From a checkpoint of a small multi-label image tagger: trained on histories of elementary cellular automata, time running down.
Rows from block 5 of a small multi-label image tagger, named by matrix and row number. Rows with one number within an expert belong to one neuron, the router's apart. Each number is 128 + 32 x the weight over its row's rms, rounded and kept within 0 to 255. All counts start at 0. Numbers have three digits each.
Before each expert's rows are labels from the 100 images, of 14976, where the router gives the expert most weight on average: "colour at peak" is the nearest of a few named colours to the mean colour under the peak. Only what is clearly more common there than usual is listed. The data: histories of elementary cellular automata, time running down. In brackets: how many of the 100.
# router: router (model.blocks.5.mlp.router.weight, 16x192, trained with AdamW), inputs 0-63
# up: expert up (model.blocks.5.mlp.up, 16x192x192), inputs 0-63
# down: expert down (model.blocks.5.mlp.down, 16x192x192, transposed), outputs 0-63

# expert 15
colour at peak: white (55)
router.15:138125175183123101181105122140133192123133108150161148079096104109112157196146179150173145120115111079171098164149093066084123146089121162149161086138090119078124145132162104111105110125119089
up.0:128120097123190175058082182111134143162097134135140121071093142106092116128128093143070149222105118130136168112116049101082066112116148156136104158132149098072065158128111141162128099169164084
down.0:085120186089164140070217132153114086163145093078094148144164125135096155127150124118145111071102118151116131162145132117152126114139093050129133137133099149148156109198185104161215131126091162
up.1:118135105156156147129143082169122141175152122150194086167132041105109096183137159081182158115147172118114170127144050154127094101089125134135096066122150157130152158128134106173155097141106114
down.1:111122127117096110076120135095110107127144134128108097139172126164115093105083176166098156152119098167140170126177110167133155142140088116146124113101211145139139084100162169135112057126140141
up.2:095083110126156144136223088122154107130086123152113157096154133168172129164093133095069119145159182110122039148132089101123131157160142152147190096117107162118077153133103125102115124130069101
down.2:153125163143134134113083169121104157125123157042182124084041122110149176093114089152131189112137097127146074136155150085095104138169088113098052125138143047088170117140146118125148121089146142
up.3:172154134134155103131112136137167132139091113110117117098111154197150143113123090118093055104147170124135109115102129193138130116123137107123117074107147127172175161172101136155176195130094160
down.3:119144201145134132130121168104098120119174098178088152082180108095088199133157155079181136104113112110150082130148098104100198101148118118128152100157170194104106179126132137175125168062095141
up.4:175073165115110089145185056126098117130119092110112091150075134128139119139081173135148090137122092180149118124117157146097168147160089105113083138119126129073189128126116161168131109127180095
down.4:152200131165162162174077151101147131132133100170153101118144136125116105101168101173121178115105144157157127132147112035121126109128170085176140148129105191075119148091112112140103179181057145
up.5:125131120127137087100124156156124130131156115153148149075042140143083157157166180157055124126167149127130177102114096090142088172162133099147129124086102113127123100189110129106076084116118120
down.5:107157186163160152101115086114106185164113143086165125133141164120168086126106121144178106145166165146139058115163128135138129148084101161123096133114141145115161117129140109151129142148118091
up.6:162099177114134139139122113126140098164159149126134189128160134186095144142047086135209193154088180182095078141182099083122141126087090069095099129143086077108131134148163111114129106128103130
down.6:104153155090188138178146177121175146079133124210115072081061165086142152086165134157047142132085222067159159172144198113097158119168129127130097126157080156120108156097113124119126105119136138

# expert 13
colour at peak: black (51)
router.13:137115153067147107135102131138157107114140160111096147174127147147129170115107127109088134181155179192104140081100125134151179071136122185134116154079128093167133113144088090139125134104116132
up.0:125179158145113177155131079117107155171158111066122127118131160170101176198117147105153173063136098124147131147147183142213089107070177121084156145101082109107170103131129136123178091177144148
down.0:199169153089173132085070112144116129144124097093100186108178119120075168045095121205098128137078140131168154113168074079098133157144170135103150147072165146203120116086120107080117097128035088
up.1:131152117151150120154113185093148034116126098168144168147205111113118074160138080155065156141164114094108127155145109089133209134136164139144110088150126150145124069119057143141124151113187151
down.1:150158133106115100162075114168183129119115114134105137139142147190092118108096150104122123144108156116109120083098142180082128122142106145088190125162206111145108125124108116122098139095161131
up.2:169101118122131163155166107132109100169131131097105107185137074124102144105156078144105164088143176136101137091176172080157106115081081160149092121125160112098113149121091127091151047106119064
down.2:103120120150145059100097172143122131085117160110131169145090180146139117121086123090130181150139148149152136140091086133087146154104134162117114186151075129146185120114172076100115110136093114
up.3:073122136116142111100119178113113125140127195125096193113170152071154077108152127123168117155092127141133079134146101133119154165088094103079090139151176188058146073114136114083121155173139133
down.3:150118106148130172123088181121122061158073128088184130175136140091123201134113127136133132107154140149155106164159124108121135141144104156161109174160175181177113143109096127132097129112170195
up.4:101118136102139119171115085151121133101163127159130146113108087141155102126095095121094090151108074088088148158140148104137136163160138153128160105079053098108101111126090146142134152141162165
down.4:095134141137122096103128128118132090112126121086135046147177129097097089158176084071160109069105131136123087186101097087130130132155137086103143140171161089118162163129149132142136117064168098
up.5:200075123159115130189117158104125110153118096115153147104154104128115190091116141140188123114106148148103109098167172116118189111135190155152100096127104129093172104158158144094146121111091095
down.5:081110178096089187136101109137084167145162144156161122116162132154168139133097137137088169101135138097095115125109123157122113121149093082102099164175086087144091162163118105110086152140159137
up.6:174095111155156126157104138184099111096074161171145144077106073124116073097094063070124064089112142094174194125162125089120102082113137157096148130174083125125122156118090087097095119159146064
down.6:099093093133144109095153134128151098118145103150122101166170152156086160165051140160105128129152105144135174144092109166069152195129145087106135125145150095065163124149122123093127119106155077

# expert 10
colour at peak: black (100)
router.10:158168148120083132126215111069152075080141123168170098123147164129068104145158092063091127154201137118142122071128154123113207102108091107120128163152116092145133074108087164126162148163167167
up.0:135082133111123130115140161146146101120106145116094094070167096130154125138109115137074090114090148108096166137177173134166129188085138135098108072134151095105126105144095140165133107103105130
down.0:132113138100166123092153130130135174201161129142115144139193115113087129147124129146177080099133083136102111033159145131115118096074078146140077085067132107159139140116126112115121126118204134
up.1:144072138074163127170170154156177095157125102137132152105130144094106142111097076098166105112149156148123157091098068132096086175158145161103112129116069135080111082145113155153108112121129126
down.1:161101165115100111090208148117141177130142157075156119133149074124109185175097166156144127139165125129174119140112110176143148060131081094095181101121130105137120170135150146095133143146169143
up.2:095086137052098118100151110097142134085075129105147102108205176146115157153152156171099122109148134164081142181141087151132093101119127074129104166119102130107102156061154102154107135079153154
down.2:168162145173174125149115141106137112118169124239133178160088152181126152104123119091162090143123139117170139075118091144137125085156097090122131082110116056122128121177153130144089125105107199
up.3:102156128086127149097105129116088121129055099106172155117088118128112127106107164169088096086098142078136068147104168167110172181140058175136070164126119106146158114105174131156133129148160189
down.3:100112069129111151157106143129131142120075110141145107137135121141154111165167030101159112173126091170100104096129121127136200128065140117172119149203140204065127120139154158113138142066148113
up.4:115147118133138121073129100052114117099102114139090110129135077120164107127148133109153140105123129129092183128121176137155141084139118163154059132180108158139193139083153099117098119126144135
down.4:150063186130132159172113166166105082119119113118137186102111157138170111159121107138109112111163153075162041139187116117110054139138131097081176074117136186127179113061077145166133113127107121
up.5:158150163113093104129144127078167141218122147116149162130145085139177182102121167095104085077143114089092133106164103092132126106103137130130092099095108120134091101114137082155115120118157121
down.5:145115132067103151169139152096098154131140084121116124127151142171056094134190113106127154123147124191176152126052173182133144118098138167079149141158170094097093120138115134112160160100108144
up.6:143101077091163158152137112122147109155113114122121125131173131071163156166161111138193113174106159137081078165139178172123097084109136176135154127103175080182129143151160087149118115107132153
down.6:057170157088129106109160158130122154140165176109093122137101113118087093111111100128128155098089129119122140178164079124141128153163135150091142151189143158095171145198129139111151125144186089

# expert 1
colour at peak: black (59)
router.1:126128165124109174097129149092116108125115072129116127132189160146077124137160094104080181120158148111159167148134098145189129062198131182129104129105142072117098079125119117124122155132144159
up.0:087083163166107147069122136116140107149127162098160148146112114147087101097161055118060084129103152150097066128124132131089138129100133088142133153147144120133120121139149142085218145109115165
down.0:158131112153098159141078133083129138132158042166133128114169145121081132148141164153179177153130184118085154105147153133103146167202136131097107135136183099134067147093165137122143116099105176
up.1:069118144165106119161091099121142116125084130109083172129132134148135176128125087132096100159153149175087114127074102071119164156043058076130119126162061150094148176118123103135171164140075117
down.1:112109138123154124160153203149137144150095136134161105052160143148120185135166146068175098103117171132114164095154166137165135121168198151086152122124131105111060140105155149138164071122084132
up.2:142140123119113147151135089150102135101038158084115117180127153128112127117134122142068084158154105116121126161129119102133166121130139192140114084145112095119072157147161032102174162119162127
down.2:147119116108090088081136113118087163111088048065146119121096121182127107165142154153171163116153120136130214136161123123151205091078187133149132083131046122165145126145155117120158195139117074
up.3:142095140140124100118122156083104115126153122125134141084138134199112128167095149080135177143126138173061106133069123131170137135162093115097139103132151152096079075103205101111171096146088115
down.3:100150139143095144130040137138076141129167117132113159108128079108126115129178155132093180101102124126115145130131112144173121121199079154095050094166177159134103146105191177125111102096106158
up.4:134075157166135125150024115171102138157133098146131103116111137134125130168151104113080116137072119130140103198102154104107119106150134188160140116109105140186095162066086093112122169096129078
down.4:154132168200152181115173112081077113087116101119098203137162139126145111151113101136125159122135080093095124082078129097087137145093155158146088124105107129129102100164124219072074097165123127
up.5:118146135105057133213120130163133141125147113137108142124110104175158149107102103126116124100142133127091064118125079094164095103082155188153069156180125136155097146132145132159162102160112109
down.5:137159160118160127139113077159069126116177138149140168151130150179115116142092060161107103090091164121166115091143174184130135127122094096144125163117144120146188187158114105081094141095167108
up.6:160161160118118155133114103126151117124167168192136143154123087179190075144175086159168151142120130114140121031092116157026180094156133088096175137137112136189117132128155135129078066135080202
down.6:117151106124156129151079140101177122083146095067179095125147112101101195140160133114068160128160126088142133193096148120128101104069154175097118094211139112100137113106129179122087157165161079

# expert 14
colour at peak: white (35)
router.14:138183126144147173122142121110114142092142098092085112136126103126112121098064136193131147079107111109153085096114108113187078126115162070150175118183173116117121162170204188121143164096118150
up.0:178146108154084104096056149091132130161127174125190099131121090186111164155171153137154127185209106157160102104069171156117155145085113124097106079170120140164144163101113135116083170086133168
down.0:116159131092131084178160077157161138156157185142124157135154141048163149129095197088100154108065152157143128122156075158071093072137146096144150120128114138139184091170136098099154136157085155
up.1:124090134145108127143132060155060139101101125072109147107144157151103139200185095154152100078089172186149129134086108127184079118144161105183107162117122160167127173157126099130112123085059121
down.1:082102089161140116109153140116123150109153143173149114194115068112133169125151181110134151137092162081091111143140084092129173150114111140129154077089164137143124111120128150073153107133127146
up.2:190110117102111147142170055090097093145092092091086102083060140115187091100108122105125127103101123112197139115180138115135124140156129117166098090152158091134160053130095190078107119122101129
down.2:158117175147151165152141149134139180107125171121112139093065161157184105175182110138150157119134128107089125107103109086138120168053116095074124103126110139083105130088191138146110123207176118
up.3:122137159101117088053157139209108168141139155083144170161193052096146128121075149118102123162112165225140110108119157118098110152125119109105136084113088130102138174142073139087135083199118154
down.3:059107154169149144145132117147193130091136127136059125101192144056173168169133106118087146145141063091095143117116150173160192157163072140147138133121200125190147141116136085147166185128130118
up.4:155203117121157142101095130155150088174112117115081087095103156099114171153138140132126067210134147073163125073099121142130168099099102125142113125165076142170138158108136113096150102088143164
down.4:098080099096124160154139105114145096181195146194163110156158149191098100118146116099152120129141090153082082227137111112189080130092116110097142165064170143114087097126115083119098154118148180
up.5:122178137102107137082119113141114133155148074152115138109117091159097164126121151155125074113111128099119148090071097085149144149117145098056118140200133216136156136144149095097106108115148186
down.5:056152088164166114151142200036121174170120103122073031150158145152143190082086149155100179138088117118111070110112115170120087131113111118110132130097203021118171119099144115142130168150101117
up.6:132082120165174162102148116148159122176104130111084114139182111088127127172121169159128194140145123119121149101143125137105104151098107137128174139157119144127110137088118062186081059143163115
down.6:154143132057145093140118201117128121110135095189131115093092125141156135078158140116062096046110138113080119172122165137109227165171139107088146103120190122106125120134159115144119086168139075

# expert 4
colour at peak: white (45)
router.4:133087157106142133165140172153167159142082132127132098174120147126149168141072137117144096117133103138114154189134092099133166184134131162115113114146112152078113103141137075164109131101140106
up.0:115117151061119129146155135159111157085155104134117094132165164137119130127133087154113127103169218118133153129200195123105141124159142149089109172163157059045148160106107147143110108106157089
down.0:117153145145129094111081108120085140122130144138074122111127132153088140166123178091159135124154064078101110151113150113150116099139156136135199101181123177103143120161122151109180107063158139
up.1:128110103143094108140212182098128150131149086101135107094148174107119112091147091074097168112182167165148126116156128164132080109167125192188108107122088103136115137110115066122136074152107176
down.1:137064118128127136082122131125126161153075163132113178112133127091095109108120115156114124120123116083117090195101155169112100166116190098120111177147095098135216178111109115144074118101154154
up.2:182126096129128190133115140152138111133120134131143145170149142145102100135133078090128167159061028116134072144126143155137156117068131134072120120088180147176054178140159110117172101105081161
down.2:168108141113179100147152142132091142165159130165113115074115152090110127105158147155144148117156163149105190061057094153087149131219123105134127117134144076109161075146149094160091099072179119
up.3:095138109096127118125115142145093163105073113148092135177149110149121119140125112123088133138150084178170124120155156162121153132129121126134185146103158052132126096100116138127151142105073144
down.3:208151127145110128109088135089117106123149138145150110122084077124193149119089110141110095078110109125093144187159076107122117140116112161121111149124159194143146168077094133126086113163101104
up.4:155123146128134119152063118143118103080142172063085099159086078164038164098082113107112085157161205171086156119073133175115090130179119208146138107135169075144143113148128118134166118170178128
down.4:088126124164152093136165163120179175105115103134120128156165164109114138185158161115138126102098106161183067124164039083149117110125152164152105121119185144124132148155133141113155119139069112
up.5:132139074186134158033153158106120134103155112124102166099183107081122170183101125095164151148136130109246136135085154123174086116127083153115167128069196176107089120066152110115150130116183137
down.5:165166121110146148169139125092192111104115150161110057184129141143068173138140142159148112147107116140092105136182120124158108143152145097100089150200098137144166168169078164092184116135080034
up.6:081138155117123036135149153094176154108165134168150142135145127121141146121147119136124095172107138152136099104127083096138133093188160187157123145189117140183160149123147177119128102127191097
down.6:124107161082139140084162094142137156137118131091138127133152115189154088138124161109170135173117100089093150130177079056174168074157129096181092147131086156155122056183151115106145128126090157